config.toml
train_examples = 195000
encoder_norm = "batchnorm"
encoder_activation = "mish"
decoder_activation = "silu"
decoder_blocks_per_level = 3
adamw_lr_other_params = 0.0012
warmup_steps = 4760
Rows from block 0 of the decoder of a small segmentation model, named by matrix and row number. Each number is 128 + 32 x the weight over its row's rms, rounded and kept within 0 to 255. All counts start at 0. After the name is the row's rms in percent of the matrix's.
After each channel's rows are labels from the 100 images, of 14976, where the channel reaches its highest value: "colour at peak" is the nearest of a few named colours to the mean colour under the peak. Only what is clearly more common there than usual is listed. The data: pictures of board games with random positions, seen at a slant.
# conv: 3x3 conv (decoder.mid.0.conv.weight, 96x96x3x3, standardized in use, each kernel summed), inputs 0-95

conv.34 108 [ 91  73 160 121 121 135 154  69 126 122 168 114  98  48 113  90 152 146  91  68  97 160 110  70 202 134 114 144 185 142  75 178 148 171 110 122 140 204 107 157 114 133 146 150 113 126 124 179 138 139 120 179 157 156 123 127 101  76 146 113 109 155 120 151 131 138  59  96  71 149 113  82 122 149 131 105 111 145  95 139 134 147 157 136 141  76 155 107 178 151 174 169 117 111 140 134]
colour at peak: green

conv.27 101 [144 149 150 145 107 184 139 135 184 140 120 126 120 170 113 219 120 122  91 125 115 175 134 123 123 143  99 200 109 128 108 139  77  84 133 140  64 144 118 115 148 206 117 141 142 107 115 176 122  97 128 147 125  78 158 172 141 157 124 171  83  82 186 115 107 131 105  70  61 143 141 140 124  94 113  85 164 130  89  96 153 122 109 127  92 160 118  99  79 198 104 157  96 108 106 152]
colour at peak: grey

conv.81 114 [122 142 119 100 165 176 132 128 100 145 147 118 146  82 150 167 158 145 165 124 143 138 115 186  54 131 143  96 146 139 111  87 135 175 162 128 102 111  93 112  82 134 181 122 148 178 129  60 156 105  78 121 130 118 132 140 143 152  86 165 148 111 177  99  65  71 163 106 117 149 118 160 191 104 150 134  92  82 143  52 109 117 156  62 215 121 116 143 126 163 122 105  97 146 135 124]
colour at peak: green

conv.61 091 [162 134  90 139 111 116  76  87 103 121 139  92 116 193 159 112 108  87 142 123 128 109 136  93  95 143 162  76 113 135 152 121 189  78 109 173 100 122 136 186 134  88 168 152 146 151 129 161  90  93  84  90  92 159 200 147 131  98 142 156  86  96 157 138 129  43 156 132 173 133 103 159 162 110 149 128 168 125 156  60 153 112 205 120  96 161  90 152 131 128 130 131 151  96 169 117]
colour at peak: grey

conv.9 094 [132 135 140 147  95  89 152 123 169  90  69 120 200 186 174 154  83 116 156 138 146  89  67 131  62 139 135 126 138 161  71  78 118 146 153 148 167 126 188 158 116 158  79 129 142 126 128 121 105 167 130  98 102 140  91 127 109 153  86 195 123 118 187 150 146 100 147 110 160 128 182 117 140 139  91 158  88 110 152 143 121 109 130 105 141 123 171  93  56 131 180 128  67  87 130 108]
colour at peak: pink

conv.75 099 [106 119 135 147 130  55  97 163 159 157 147  78 131 137 199 124  96 130 112 103 145 104 107 206 133 105 131 160 131 138  71  81 153 105 176 104 148 157 107 157 154  74 106 165 139 131 103 164 111 168 116 113 151 133 140 103 106 121 111 158 107 186 157 164 126 117  91 116  88 111  84 125  79 181 137 127 103 144 139 163  99 142 121  99 177  99 204 110 131 108  80 120  61 114 183 189]
colour at peak: green

conv.69 077 [137 152 196 200 153  89 152  84 128 155 121 117 141 146 199  98 110  78  94 144  92 115  56 125 102 149  87 160 122 163 129  81 126 100 137 128 161  84 128 165 151 101 103 165 121 133  99 142  57 166 118 129  98  74 114  89 131 160  86 156 153 153 133 130 143 152 124  91 119 160  93 164 103 158  71 170 102 137 133 147  78 163 169 181 195 139 136 114 164 116 141  97 122  86 136 120]
colour at peak: green

conv.87 102 [137 127 134 166 126  62 120 138 117 128  84  97  95 178 158 137 143  87 131 104 174 103 141 171  94  66 141 149  74 126 143 116 148  83 160 136 132  99 124 140 159 118 131 117 161  69 160 158 113 165 130 160 168  55 147  85 135 195 120 129 156  73 153 153 132 105  97 156 126 142 166 187 116  89 113 200 137 154 120 114  96 174 134  79 128 129 133 105 134 185  66 100 140 138 139  57]
colour at peak: green

conv.16 074 [169 101 137 191 124 100 132  74 161 131 130 121 125 150 153 102 171 119 154 173 133 113 135 194 149 143 154 124 153 150 175  40 124 148 164 148 111  46 141 145 145  54 108 165 128 160 142 151 140 159 132 119 119 109 140 127 166 128  65 127 154 116 100 114  42 158 112  69 117 131  93 120 117 127 109 128 100  89 142 150 115 126 135 115 192 211 109 146  99 114 129 107 112 130 108  60]
colour at peak: pink

conv.95 101 [112 147 123  96 186 143 138 119  76 124 165 155 133 110 134 157 110 165 175  83 139  68  89 128 114 117 119 159 124 107 106 141 134 165 134 129 143 160 115 110 195 114  65  54  73 107 132 122 154 104  94 158 156 150  92 142 100 121 182  88  63 159 108 111 166 157  67 179 127 127 151 104  52 123  92 184 140 145 112 165 135 128 119 122 199 115 178 175  97 126 118 160 142 112 129 143]
colour at peak: grey

conv.12 097 [142 108 103 133 195 119 119 161 146 145 179 107 145  89  73  96 118 135 196 105 137 116 159 134 102 115 144 146  91 141 151 186  86 140 144  95 187  37  53 132 147  55 125 143 148 122  91 165 121 122 117 140 109 128 136 162 135 124 114 150 136 119  48 118 149 107 100 128 158 123 134 147  83 167 124  98 148 115 107 121 123  87 205 131 155 156 122 138  87 119 121 222 134 103 142 144]
colour at peak: pink

conv.52 104 [160 108 160 144 134 117 148  59 157 144  58  93 126 206 133 143 139  68 104 158 126 109  93 137 133 184 112  91 130 114 135  89 141 114 114  61 166 112 159 115  91 156 120 113 167 162 170 184 141  87  72  88 141  89 155 142 121 164 120 131 124 107 129  78 107 133 115 111 139 139 118 107 162 173  62 111  86 191 161 191  83 138 165 120 149 145  64 141 177 145 133 137 142 132 130 138]
colour at peak: green

conv.54 103 [193 137 157  87 157 100 103 120 135 124 120 137 111  56 182 145 103  82  79 153 127 126  93 107 128 118 183 119 123 102 155 144 110 110 174  91 134  77 117 101 126  98 134 155  86  51 138 153 151 129 119  98 183  95 110 108 124 171 181 166 113 118 118  89 133 107  62 162 144 186 186 152 125 123 144  97 103 202 146 148 169 132 123 134 130 163 109  74 163 124 192 127 154 148  95 102]
colour at peak: green